{
  "train_examples": 52083,
  "hop_length": 160,
  "width": 160,
  "loss": "cross_entropy",
  "init": "torch_default",
  "optimizer": "normuon",
  "final_lr_fraction": 0.05
}
Rows from block 5 of a small sound classifier, named by matrix and row number. Rows with one number belong to one neuron. Each number is 500 + 25 x the weight over its row's rms, rounded and kept within 0 to 999. All counts start at 0. Numbers have three digits each.
After each neuron's rows are labels from the 100 clips, of 14976, where the neuron reaches its largest size: "top examples" is what is common among them. Only what is clearly more common there than usual is listed. The data: chords played on synthesised instruments.
# gate: second MLP gate (model.blocks.5.mlp.gate.weight, 416x160), inputs 0-79
# fc1: second MLP up (model.blocks.5.mlp.fc1.weight, 416x160), inputs 0-79
# fc2: second MLP down (model.blocks.5.mlp.fc2.weight, 160x416, transposed), outputs 0-79

gate.15:493489458479546527471506518494500478490488509496454464516524467508498462539482491520497488495497471462462510529479542548487478519502552501520450505518510519484517510497565530497495452548474501501532491502500508497476520539494507508516471533
fc1.15:504482527493498464481527467465498515511499521515539571504463459458502471500502526512495505540495532517507518503533506474502492540493456552496540486477436529501525507492492493536480530455493482521465524529491497471518480486456520478492503489
fc2.15:502452498468545509470536476489469487540486503542503525467491466476502454490505422540504482496503513515514467499455518499473475503489499526512503454484502493393499491488498505495474508554492489472508506523486476507489464496509528482490487521
top examples: text has "piano"

gate.331:513530468511476507483482488530511517513536507519492497498433493501462506482510503526456498476492479453493541501499512538505477517490524494541552473489499535489516498444542479551476462487475487508497492499507466508499525511500521497460500490
fc1.331:473500512567541544504492544531550491548520505474488465523484517485541510493564492518528520517497498505482524513503494460520541504509518492481531495457483457513506515536523495484499488484521520495508521517490510467510496475518523488472529497
fc2.331:480507475508482508534483477505547508488503512530493514486470496542480507505522523493502514499496517424509532506494510508499473491501479477502510481477521545491443557480515483548438486525494514495506495468506444510488508496536532531455533513
top examples: horn-like; electric piano-like

gate.81:511503479518529481572532444466562494488494458506505429492528469474518508532478519539496528557491503493516480486509527499491483507503529463481486505511515511532510527504537487510552470517560521514509487477511428522460547517510511495497465499
fc1.81:513477496467484488441473512528494486495487533475485489499543515521460488489493499473494502380511494495495514509505521490451490492508459501508522516455522529477518479490471528479507506442517515492515491520485487511496508470489529533445509486
fc2.81:486496492469551518515489545539506546503487542484498478516555499538445525487493500456505504452474507515490550491510504504495554500501497489528484506494491511469485509497501482511534498486528513497480474562518511549498477460500525505494493492
top examples: vibraphone-like; clipping; text has "clipped"

gate.182:502566500528493502528469505469531505540519470509486508508518476450525514467586486505492514493490500534517509464546507517534505513506512493542489566490472496452544476512478513534476484498520476502532498495502498493491482508506501487478512518
fc1.182:517475518520517488492500506503465575489489524558524546464511585522534498487522485469523518551520487464452530509473526466501508476513506501511510497501468518527545461513524495516465479502541463476519472509461524440518518469479529531501512531
fc2.182:503444546481571461498492490513438537493497509520511549479500503516495541467583493484525535514513477490466470495506498490510489490542491521507525515510523497502549439478495497474497491506499492481521478548470513533532510447487514535497505531
top examples: clarinet-like; square lead

gate.108:521510594510479514513506484531445484530463544468509526470463529508503488499522500495497501470457486492529505500525496488497453463555520482476509511544493490490491504474478486490509502486532455516502517475492501561520489498526456477522513486
fc1.108:512534491470512509486498566472496487524501506518460482468530477493526483501485483509501516507534493560512479552517528476511529514504476525476468466512524492515510545537508478530491503480515531490456494507505532470507464515444496478491482522
fc2.108:523505531529508513513528443496454495461513557481534507484473497512484513480495464493480504458497498536471484498471529562545468455513516521508476502475475510568520534493494498509526473498514468483493519463555504499537517466545482479560499502
top examples: text has "piano"; clipping; text has "clipped"

gate.161:478520547525526538461473486517514511487521490512523535481470491494551516559512526473508507558561504481466494531495484516467526525463467484500500519474534519535506476463497477498502515494485489493466509525469506461470503507491508502530502510
fc1.161:496485480473481517551481488506498508488480524482502495528465489502468497511498480537490475482513477503522609499511509504519505507550534510497489478450470522499493488507544515523506502505482513512505524479537523530468525516499457486497509485
fc2.161:501493499523544485490465488525494535477508547476473537530489484546548518514491483511521525477511533523490454497463457488503512519492463510460477500472516519520486515500479495479507527497513449535544518493503523471470500540494510485506563491
top examples: vibraphone-like

gate.129:487518526493498504491476545507534499536522492505489471484535489511461524486501485483553463517507503521495488493486453520468520518529503497557559483509480526539511466502496495485449471497502464538516528499487472500489524460451467479551477502
fc1.129:509502485487507528503522484499492508475516534510520483517478488512559440480506508543481525469498491486521466457485522489521498530487524488425515495503535466447487482490502488494519489525491506481478471504434526504544551568505483516470512442
fc2.129:512493516482535509501525518576503490524508468541524497520488431486482500462505467488534514509483499509553502501477492515492492515468521522472501517474480460476478467496535498489476480562499486503493479479481454567487527453496489470528493490
top examples: electric piano-like

gate.185:487478532517520458446551501502534498505499505521519489478504528498549509515505496470514481513513505504494487505493459486507502490545422484521490481494471481453538497480484539498511507518526492484495525469470504529554518524486521542514492511
fc1.185:489546464514501529539464496475471480464485488472506501509478523508482449528500522480535481469483507496523508497531518489538466527471522510496526519496515471510462501528510479509478495505506506462494509509505546481502473489488477450549522449
fc2.185:469452513524564474467511471468496488508504498521520515446503529493509528494492509501542464519538511558456495486520518473472494481497473510559501525495468492495516461476509496461549484490524482469505486469504470523519503518491530514504517496
top examples: clarinet-like

gate.158:487538492500540499463436516518496512494475506477436480475501481460467490490479506513532482455519527540504499502412483510512473514509503531467521507557480513456525471476523467504485503462510479508499505480537511528475460486473503528534483544
fc1.158:512592507548533488512515470446484521516549486475511491517504517461520510499502504468484485481531474540529489505470442471482512462511525511494527520482494518489485440515512502507497491479493514496503526518505497504484473504471518487539509510
fc2.158:507506515491514534510480493499484513510502493483502468501537509487478463484462499474522495498484525490526512519483452512531491476478546494484510526487528504537485448497512432495462497462516521509470524517477465509503491509534499475539535576
top examples: text has "piano"; pink noise; white noise

gate.84:470527505450523558476538516502506472518535470514502524507507526544482495518493479459556521441533476491503500484507490509505440504512465487499481512473519472501493468498525497480519468526480515497538487475504480476500500521471489519511526497
fc1.84:493518543473531508516544486497522493491507483499480477528487490525482489495446551486515520465467536475512500486522481526481471489507471463516512515510533521493533457465508509510497491525487488503509531497456465535518505544502478463479561471
fc2.84:518547508530502505507531483486519490490508511518504507549541528500468520457460531532547502468510491483489492492508526513447460498480471541484490540499498496528487461467514518523535483511503489535515513474484498502511499516533506513489533508
top examples: electric piano-like

gate.196:515536488515522531490519489499484507542467514506501515518520492534539503504477431504484547456491468485529498502509499476489522453491512481504538499497501493468479521465545490485487510507545483513520484500473472477467512444478519509538478530
fc1.196:506479546490519466478460526468523490535498532512445508541443533481496473504502531499490495495483479516480507489500484494523482549502514486501526468519475539509519476476479538498508455497475484515512522482493554524483508490485474517513488506
fc2.196:533501520482540489511494492483537505486488551490505501561519491541533496479507472501488550476478490500530493466518493481490530517481463445495511464469428492487541482488480502490508495504485470544542495537508502493492485481507496519508488494
top examples: marimba-like; vibraphone-like

gate.159:486472490475522525478426544510487522489495491479464458483482504515501493490507531482465492500502492489487480493551491483485514461527555523511443475481531514517483520538473481502492494540451495512486505495498519527507505535514518491492464487
fc1.159:466496501494499500493470535476543522486502477475479474476483511512461515503477509524486491504500482495436516488556490516497504475550546540523482489465515518502482533517446547517482498516460480512503529491507498513510529477480488487533505526
fc2.159:481515537497465460500528504471537462521495479453478546509496495484489509505449488467544537496502506506536491473501489483493496509503508525506500504503540496460465489506484531514472524459487519474498531481460485482503494499516517503541520563
top examples: horn-like; electric piano-like

gate.339:512514527492488514516490511546503515476498537466524522519526472470468475533479438537519435470500488505544487492474523493496487473500512500512537509461507526494555490514502456494472498450467498474494506503492530522528486516565486507497521517
fc1.339:466486496491508474495490482480513533545486475529478503480493551524549509485529541448493549503470457495474521503530463494516494452491535481533457499508513491528450488522525541491532515513526491522470494496482480493477527512467503543506454504
fc2.339:516520515499485508508496510489511473424461531529548542520506479503464478520501504491548479527503511504526529525528555493515523521488512501501504514457485519565565463492502487488493498494509505456512533480523477559523498511510484535482517457
top examples: clipping; vibraphone-like; text has "clipped"

gate.123:508491515505535501491430501527476493533470523476497531452484574487518503517500492533463525509551494481567446527480536516516490465513488494535520478476466490457528527491490498508510509488494450482521505505487503490502491510476524518489503544
fc1.123:514479494507540564503512573467522497516478499527511461492501490477508459500488490493512533504481519481498458479488495501543501502518528481496548490458484512480521503484522505459511508519510549472513503536465524466449548530495512487521522511
fc2.123:482497498472563505512496509530515478520478486508494527490504492471486529526493453524494539515501561502506466501515536476511466448453531492527545505503472504463498480479509517472511530501463498489495487466516541518485554482491509508545507507
top examples: clipping; text has "clipped"

gate.138:516500474544489523518469513511501549522562501506542500483499480485505505493474436505529499500472503478475499516500538463499509520483493487549495522519488455479503429494514493496484527483488469494467486545499481492492517466520496495506485454
fc1.138:479500525467495472523516476483501488477466461537461501487548554505504497507539560475444508500518523519460476506490487514491486436500513498478486517521516488537504524475484502504508493515490506501489496482515516526511494526474484488479540544
fc2.138:507523536483485453545506501500520495469498514475532518502545498477498467437475476478487534509492467473453492476491517498518527543485474550511476495536496470526557486505448503491515544477501510508507503535494541520493521488481510508492491516
top examples: clipping; text has "clipped"; pink noise

gate.43:489518528491492465484480498526480503485472454490499497482502540481498467496486472516506491541529504485537500517467493483581496479506483532492499531469463498477530466520519516456493521486486496481514493548488502600505531476483513500455504523
fc1.43:502489518515562514513521476504514478517540529498485467486495471558510531497473514490450515462464469531496525506511550532434483497488474496505477491532537507483478544471484535542520481500464457530490525492524467438506487515506510506531509490
fc2.43:469521510537492469494509512503498476500460481486460493453536483522508539442493500492509515490489490521487481486492484533470518514494503506506506513456449505500527520481589453541499479509473500490487503559515525546520503496503480476483513535
top examples: vibraphone-like; marimba-like

gate.49:556477528485507515485468529545467482493484482515502497525518477481505461499477526501520501499481522505530534485508485517492483504521488519518518504521492557507545530498493485526485495517477516442473484542543526474500490535506448469513467507
fc1.49:523471474481494505489487516480479507493478492473531525498484521495471500465516528489508507489486451463493490455482493542452475472465517519538508492513509538526491512492484492511468500493492539521515485539484459507508533490541474502503511478
fc2.49:470486514508462517506493481509510542511484523509505467427534525549484520513484520465538484497505504469488515516452494449543511521492499491506506486484514466467473472497525503497478483468521520492510472484487499461498515481517500523466494439
top examples: text has "piano"

gate.392:481506499531549476550484519472504499459511519480522514524483469515477496488487505495497571507492452526499517525496492536496501522508511508537518478491456526527498538520483537513499503493486509522530511465493498500456473472527489501504476518
fc1.392:510513496492529524549519506490492416473534505510500520519479430489472507475512540513511497478546446517521514487441493512499511501488516517452505470520494480498507503527496528504498478499471538515525502518507476483510505489565482457473496508
fc2.392:508524495504469509509491507520522487541491476518512481480491459464491496498531530485510491498499522478499503544434456484476461475428493465456513483477572470491485505504546479474508459526482523463457525455525485490513525521511537508486534505
top examples: vibraphone-like; clipping; text has "clipped"

gate.57:498557454541489472495477516489491476499510513543492491491477526462440492498535504511527488514489484529493485477495514518524506523492498502513503525512491526483493492441509545498534560471527523482453505489527524506485518509483530499502493494
fc1.57:516469561460514512483491483486503493518508542512510531516509477511564483511478498487502548503465523507491490505556491482511526510519526499505493472509528490486501520521486516456490466462493503504541537503492496500460519508513519508533470512
fc2.57:511502497473502459456472450487514486524477513540467531487545515472497514473489513504503511489511466531502476511517519487502485504516493485487485488552471484503548511474469482459534488445510526545511520511492514486502500507518472512493482509
top examples: vibraphone-like

gate.409:520498485474536457497496514540522528500487467498491480417551464513546523489518469490489496515519499511469510543497503489535505507492491416520522490503493447520499519520491471490538480553521478494495453515514497505495474532453502512480510519
fc1.409:482525509541467501511497440488490467534528501486513528531488538488477509479504521479495506509500545477545478483517488498539490506481500566496518514469513535479467495497524554498464499487466520529484553516496483470491516463543514491534507527
fc2.409:454480516459541475500515565525473541480510488514494520433532474510507465445540488484517485516505512519477504497513491509534462508499485461484537498485517483510495522496462470487533498504496460473504470486532520503487480499500522513523493525
top examples: clarinet-like; square lead

gate.140:529501501506495442504480489519516515531504485549476506467514484525480538440486494480492548495523480500503487502503497498504469511496501494488487504512490516439431516500510524549525481475521452492525490505492504502537493500525512517509475492
fc1.140:479518472431488510507550510488472477492514498492501500481484516469505501513516518512534517529532511461554489512507464444487509453519538515513482524524523522501482498510482495476485515496477534512492491490492443503419442488489505488528543489
fc2.140:489476512485526514530521494507510493444503469475512516505500497492489463469499443467500478521468558532507492514490500510559502531517498516518483485496491505527490504494513505460470510514492512524485520510564500515490519459459479493473515495
top examples: clarinet-like

gate.337:456471484518476466462475492527505540466495502489487480485481490538484521492483503502476514483526491498473509522458512433477485493506494540518480470530467461470464523476484528507461542523505488542502539500455506492501485497485498497497514510
fc1.337:516484483523441465519470461508522511452514519526483485481490496527474500497532508545533530504590474471482526517478514485490490487535501478515480492492495509439497507479522492526464507510509475494510503488442524514532532495468490512477506502
fc2.337:466521527545467465489454483511500469452481497516469508488485479491505542499483504518498510517523514463529522500530515506493484444485505524504498478494508494441492492508500486545439457511510517476554524508491516494516488522447488525492515492
top examples: marimba-like; text has "noise"